{"dataset": "single English command words and digits, spoken by a formant synthesiser in many voices", "noise_aug": 0.01, "hop_length": 160, "embed_dim": 256, "encoder_norm_position": "res_post", "encoder_parallel_block": false, "encoder_positions": "learned", "text_encoder_layers": 6, "text_encoder_activation": "squared_relu", "optimizer": "adamw", "lr_schedule": "wsd", "weight_decay": 0.04}
Rows from block 9 of the audio encoder, named by matrix and row number. Rows with one number belong to one attention dimension. Each number is 50 + 12 x the weight over its row's rms, rounded and kept within 0 to 99. All counts start at 0. After the name is the row's rms in percent of the matrix's.
# q: attention query (encoder.blocks.9.attn.q.weight, 192x192), inputs 96-191
# k: attention key (encoder.blocks.9.attn.k.weight, 192x192), inputs 96-191
q.125 155:40 55 51 32 53 45 46 54 35 62 53 63 64 69 59 30 34 37 45 64 39 46 36 46 48 33 54 41 35 41 56 67 43 61 33 33 59 63 38 39 59 33 66 64 40 66 59 57 40 64 35 41 60 43 34 51 57 37 61 32 39 52 40 49 32 46 56 61 31 39 43 34 49 49 47 67 61 62 65 45 58 45 47 51 35 49 56 47 66 47 30 41 64 53 67 33
k.125 145:25 50 43 26 52 62 54 54 33 64 39 75 72 70 49 48 40 42 33 37 31 31 37 38 31 24 61 46 49 32 52 62 61 67 41 34 67 58 19 43 60 49 61 59 61 69 60 46 37 70 52 23 62 34 49 47 56 50 50 39 57 54 29 39 58 59 43 57 26 47 42 44 59 43 37 58 53 59 55 41 52 41 53 55 32 37 51 54 60 66 27 33 50 53 66 26
q.126 107:69 46 47 66 57 49 60 42 66 37 53 37 34 28 49 75 66 54 53 51 66 52 68 59 64 67 39 57 66 69 41 37 57 34 74 67 40 39 69 62 39 67 40 34 53 36 44 46 67 31 63 70 38 58 65 34 45 60 35 61 54 54 60 49 66 59 50 42 65 59 66 66 55 57 54 37 36 46 32 50 48 59 53 52 62 46 49 61 37 37 62 60 45 39 35 65
k.126 107:79 47 63 70 42 43 50 53 69 36 63 26 35 31 57 44 63 63 72 57 65 66 65 67 60 73 46 52 54 66 54 39 39 30 62 68 35 39 76 61 39 50 43 48 39 32 44 55 63 33 44 76 40 64 50 53 37 49 58 55 34 49 67 67 39 54 53 39 62 52 47 52 34 49 57 47 37 41 42 57 47 66 53 40 62 65 44 48 38 40 64 63 59 38 36 70
q.127 116:71 49 49 66 55 54 64 38 66 39 59 32 33 29 43 70 63 59 60 43 63 52 66 61 57 69 41 56 63 61 39 34 55 34 69 68 42 43 63 63 35 63 35 38 50 35 42 45 70 35 64 65 38 60 61 34 49 64 37 63 60 50 63 46 65 62 48 42 69 57 64 67 48 51 49 37 38 46 33 51 49 59 51 48 63 41 48 56 32 43 67 59 42 44 35 64
k.127 113:79 49 61 76 41 43 45 51 68 38 65 25 31 32 55 45 62 63 69 59 69 68 64 63 65 73 41 51 54 70 47 40 42 29 60 67 36 38 81 61 35 46 42 46 38 31 47 48 64 31 41 75 35 62 47 49 43 52 57 55 39 45 72 60 41 44 51 41 69 52 50 54 40 54 60 40 39 40 41 59 52 67 45 43 63 62 43 52 41 36 66 67 55 43 35 70
q.128 039:67 41 34 55 64 53 50 75 34 70 22 64 40 51 55 58 67 41 51 53 36 44 64 45 55 58 47 65 71 52 52 50 72 48 50 52 23 52 47 63 33 67 52 50 67 32 53 52 42 26 42 58 46 38 44 51 43 65 59 51 43 42 65 45 33 44 56 27 58 69 37 51 46 76 41 34 73 28 36 55 42 34 70 58 72 48 45 41 47 85 63 26 54 51 49 46
k.128 068:44 31 56 57 54 45 40 44 53 53 72 53 63 67 48 44 50 32 35 50 39 50 30 52 24 26 67 45 51 39 52 72 44 49 50 54 55 34 40 53 75 37 73 64 58 55 41 47 43 54 43 42 76 43 28 58 42 60 43 51 41 47 40 42 49 44 55 35 35 61 41 67 55 18 50 51 29 56 57 56 72 88 45 49 30 51 42 54 46 53 32 39 54 26 55 43
q.129 083:65 61 46 56 40 63 60 49 66 45 40 39 33 32 49 57 53 59 56 38 65 53 63 56 58 67 47 56 64 75 50 42 53 48 56 57 37 45 66 56 39 72 38 42 64 34 35 32 61 35 55 66 36 50 64 40 44 58 43 70 61 46 58 55 67 60 41 45 79 52 55 44 50 66 49 35 53 39 38 48 52 42 60 57 62 37 40 52 40 37 75 59 52 65 34 62
k.129 081:34 52 48 39 51 47 41 48 28 53 51 63 55 57 35 43 52 51 32 28 51 46 51 36 24 45 49 38 55 54 45 63 64 67 47 45 66 52 42 43 62 40 65 64 41 59 35 50 45 59 60 31 84 40 42 53 49 42 69 64 54 41 48 32 55 47 52 50 46 40 46 43 52 25 41 45 56 72 70 38 42 39 68 42 23 24 49 33 43 58 33 34 45 57 55 51
q.130 046:76 43 34 48 52 64 40 54 51 50 43 40 38 45 50 64 57 49 71 45 60 41 60 52 76 61 37 56 54 59 37 52 50 54 79 52 31 38 56 50 41 72 52 43 72 54 64 45 63 42 41 55 33 40 45 42 37 65 22 60 56 58 69 54 61 41 45 34 75 59 41 54 61 63 60 22 61 45 33 67 35 37 45 59 76 62 48 57 52 51 54 36 57 58 42 63
k.130 060:53 38 54 41 49 45 48 47 44 41 65 58 68 50 44 47 61 58 53 38 43 63 41 47 35 37 57 47 39 56 53 54 56 58 48 49 75 36 41 51 75 28 72 61 32 41 38 54 54 61 51 42 90 49 42 55 45 46 65 65 46 43 49 38 53 61 62 51 41 47 44 56 48 14 43 54 54 69 55 39 52 52 52 28 17 32 48 43 37 55 28 33 47 48 54 43
q.131 044:80 67 32 45 40 55 61 53 57 24 51 36 32 42 43 49 67 57 63 72 66 61 55 52 57 53 35 50 40 72 43 57 47 41 78 50 43 54 51 42 40 69 46 32 47 58 59 39 59 73 23 60 49 40 46 28 38 60 27 58 36 54 64 59 30 51 73 48 71 46 38 63 63 57 41 59 69 62 46 60 52 45 48 72 70 72 61 48 40 51 57 38 56 54 44 55
k.131 058:41 20 52 47 46 25 50 40 39 45 62 49 50 56 47 62 49 39 46 41 56 65 69 49 49 28 27 41 34 66 58 41 45 43 46 55 66 43 64 48 69 20 77 51 38 44 35 50 51 58 53 49 76 47 29 47 60 43 64 67 49 44 46 45 44 68 38 69 48 52 39 49 55 30 27 34 51 79 45 43 40 50 49 45 22 43 47 38 53 37 46 40 46 65 41 50
q.132 052:33 72 58 33 63 75 39 32 54 57 49 47 52 59 43 53 32 45 23 50 47 29 44 39 46 50 55 40 48 55 50 46 28 44 49 46 61 52 40 38 45 45 63 56 48 57 42 50 41 62 60 44 60 42 71 52 73 64 52 52 64 55 40 46 59 52 43 57 35 44 51 30 51 42 45 56 56 61 66 46 58 56 64 48 27 30 45 43 58 41 45 49 30 55 47 50
k.132 062:53 74 29 28 39 46 47 33 43 53 34 63 51 55 58 40 45 57 52 48 49 62 57 43 62 71 36 46 41 53 61 51 54 46 41 50 53 89 54 42 39 61 31 54 43 50 49 46 55 54 55 64 27 54 60 40 51 34 51 41 48 64 47 43 54 46 40 72 54 27 53 40 38 68 60 64 46 59 54 52 33 17 60 49 59 37 62 25 66 33 43 58 45 61 47 51
q.133 067:60 31 72 58 58 33 53 40 30 54 58 65 54 64 67 47 44 51 53 63 69 57 52 61 41 30 46 38 46 53 64 63 52 63 42 37 63 64 52 47 47 41 54 69 46 54 61 61 60 44 32 47 66 46 31 45 59 50 57 32 32 51 55 45 31 33 60 56 48 40 49 48 59 46 73 66 62 61 42 49 55 58 47 46 49 58 74 60 65 62 32 52 63 55 69 30
k.133 086:51 33 58 66 47 61 57 58 64 50 50 44 45 44 54 43 56 43 71 64 44 56 57 65 74 58 49 63 51 48 41 32 41 42 47 58 27 35 55 58 39 51 41 35 49 31 59 56 58 43 39 51 22 60 49 49 48 53 29 40 44 53 59 66 47 46 44 34 56 71 50 62 49 66 57 49 35 25 35 67 67 69 35 55 69 70 37 64 48 53 69 64 58 50 39 52
q.134 081:56 65 43 59 49 69 59 37 57 40 33 41 28 32 46 63 52 63 43 53 74 45 58 61 60 67 45 51 56 61 43 36 49 48 68 60 31 39 64 53 34 75 50 40 60 30 42 39 50 38 50 67 44 46 66 45 52 61 41 63 61 51 63 47 62 62 61 37 72 52 52 53 57 58 48 34 55 38 46 47 57 39 64 56 59 43 39 56 33 37 72 59 51 58 28 60
k.134 094:43 53 40 32 54 50 45 48 35 55 47 59 61 65 41 50 50 52 33 34 50 46 47 35 24 36 49 32 43 47 50 59 50 53 50 47 69 61 36 40 66 43 61 68 51 67 39 45 42 55 64 44 83 36 47 56 46 41 64 60 59 58 46 27 60 51 51 57 44 34 46 48 54 24 42 58 57 73 60 39 36 36 65 45 24 19 48 31 51 51 27 37 40 50 58 53
q.135 042:87 05 44 64 59 36 47 52 37 46 60 40 46 56 46 45 57 43 62 62 61 76 74 64 46 42 33 52 46 53 45 59 69 44 51 47 52 53 61 67 26 50 44 57 52 53 66 42 61 51 57 68 61 50 40 32 30 35 32 41 50 54 55 47 39 39 60 29 66 44 51 62 60 42 81 48 57 40 29 54 40 51 27 46 54 56 62 69 38 63 49 48 44 55 55 43
k.135 059:50 28 67 70 51 51 59 42 46 44 68 44 50 52 36 55 55 60 49 34 51 53 49 54 49 38 59 62 49 52 43 50 46 43 49 69 50 21 51 59 53 36 68 41 48 39 42 48 49 70 40 35 85 58 38 67 46 77 42 63 38 36 54 57 47 57 64 29 44 80 34 63 69 35 49 25 29 42 45 42 67 83 31 45 48 72 50 74 40 59 56 50 36 38 53 47
q.136 045:20 45 55 56 52 62 51 55 66 46 64 48 75 47 62 41 45 74 37 39 31 44 28 28 46 53 50 63 46 61 45 40 45 26 33 44 70 53 44 59 62 40 46 54 40 39 37 52 36 58 59 47 35 60 59 59 57 43 62 37 55 51 42 55 58 56 15 68 37 44 58 29 42 25 38 52 20 51 50 56 33 41 51 57 30 32 44 27 54 52 50 42 28 33 47 62
k.136 057:39 61 44 49 54 64 60 65 58 66 63 57 41 33 61 48 51 53 71 69 49 40 36 61 70 85 63 48 55 32 39 49 55 35 57 61 62 68 36 53 64 70 28 46 79 69 60 50 43 61 61 72 26 60 73 39 63 55 52 38 56 78 49 50 51 57 54 55 57 37 60 64 40 71 60 69 52 34 53 63 54 49 55 66 85 58 54 49 50 41 62 42 60 31 50 57
q.137 051:25 39 72 50 32 46 57 51 72 51 46 54 70 53 52 44 50 55 37 33 19 42 48 49 27 48 64 51 40 41 61 48 39 47 28 61 53 59 49 58 72 23 44 56 44 62 51 65 45 54 67 27 53 51 48 56 43 44 68 37 62 55 35 42 59 45 35 73 35 46 40 37 26 18 36 51 15 60 63 55 47 54 32 52 25 37 51 38 67 56 46 50 45 47 43 53
k.137 067:49 78 48 44 55 61 49 50 60 59 38 37 38 33 63 61 37 59 61 57 61 51 40 48 63 68 45 60 58 57 58 66 54 40 59 38 36 64 53 32 40 74 21 51 56 53 61 47 53 59 61 64 29 60 83 37 57 51 51 50 56 65 58 58 48 51 63 59 56 43 52 43 37 78 62 54 67 38 33 56 35 43 48 54 80 56 60 57 50 45 68 54 51 48 60 58
q.138 055:76 46 60 53 56 49 38 43 31 47 55 39 24 52 47 59 52 60 69 69 79 53 66 61 72 42 41 47 61 60 42 55 56 48 63 48 45 38 68 54 30 69 49 46 54 36 56 48 64 35 45 54 48 53 48 40 38 46 24 63 45 51 63 58 41 56 67 35 84 56 59 52 68 67 78 42 74 35 34 53 47 45 52 38 56 67 53 60 45 52 51 57 55 62 46 39
k.138 070:57 19 50 61 42 49 60 40 51 43 67 51 64 71 33 34 57 52 40 40 35 50 57 52 33 33 55 54 43 49 46 49 48 51 46 56 78 26 39 56 61 16 70 46 40 44 51 51 54 57 48 35 68 46 26 56 35 47 50 47 37 40 43 36 47 48 42 28 41 52 30 65 55 30 33 51 34 54 59 37 66 60 32 27 29 48 52 53 29 57 33 53 51 41 59 50
q.139 095:42 30 68 41 45 37 49 56 35 56 63 68 62 70 54 37 51 45 50 51 39 50 39 37 40 37 65 35 42 38 56 63 50 60 41 38 62 56 32 48 59 22 60 61 44 63 65 58 47 58 42 33 63 44 32 56 45 36 63 33 40 60 36 39 43 41 55 54 33 42 34 61 56 31 53 59 43 66 66 54 49 56 40 48 40 62 59 50 65 67 28 33 54 48 69 39
k.139 092:63 41 57 71 49 57 56 52 61 55 55 37 38 39 56 52 49 48 64 69 49 54 53 63 68 58 50 72 54 46 40 36 45 43 42 58 27 33 63 60 32 50 42 35 47 37 57 56 53 46 37 55 10 60 60 51 53 62 32 44 46 52 59 71 39 48 54 44 55 63 50 55 50 73 57 40 45 37 41 65 67 62 40 55 76 79 46 68 53 52 73 64 55 49 42 49
q.140 059:45 75 38 50 30 50 58 63 65 46 38 39 40 32 50 60 48 57 53 42 58 47 57 52 60 74 49 55 64 67 49 36 45 52 55 57 39 42 63 54 51 70 34 34 65 41 37 44 49 43 55 54 32 51 73 47 34 62 37 63 65 49 63 58 58 58 43 52 73 45 50 32 59 70 42 38 43 40 37 27 38 41 57 51 50 38 42 43 44 26 68 68 47 66 39 57
k.140 078:44 66 44 36 53 44 47 39 40 48 48 61 50 51 45 47 48 53 31 31 55 45 51 34 25 44 47 38 43 58 53 65 65 62 54 46 71 63 36 42 66 48 55 58 50 62 34 45 46 61 56 40 82 50 48 50 46 32 74 66 56 47 48 31 51 52 48 52 47 35 49 43 52 28 41 52 61 72 62 39 29 31 63 45 24 25 53 38 49 47 33 44 47 52 61 43
q.141 061:26 40 68 59 29 50 67 61 53 49 61 62 67 52 48 33 55 49 49 34 33 43 43 28 42 46 75 43 58 39 56 47 44 54 29 50 54 55 37 46 73 27 51 61 43 44 34 50 46 55 57 33 51 67 47 74 44 48 71 48 49 47 25 41 58 49 34 59 29 50 39 43 26 27 37 67 28 55 73 40 43 41 62 41 28 38 49 39 62 64 39 49 42 47 52 55
k.141 078:57 68 51 59 69 48 52 62 59 50 53 45 25 33 51 63 39 57 56 66 58 56 50 57 64 76 42 52 63 45 51 56 62 55 47 35 38 57 54 53 36 60 33 56 54 61 58 46 49 31 52 57 28 61 73 37 63 55 45 51 63 60 69 64 50 35 43 62 60 43 71 43 40 68 63 58 58 33 47 65 56 41 66 67 90 61 63 59 53 40 69 61 43 55 56 57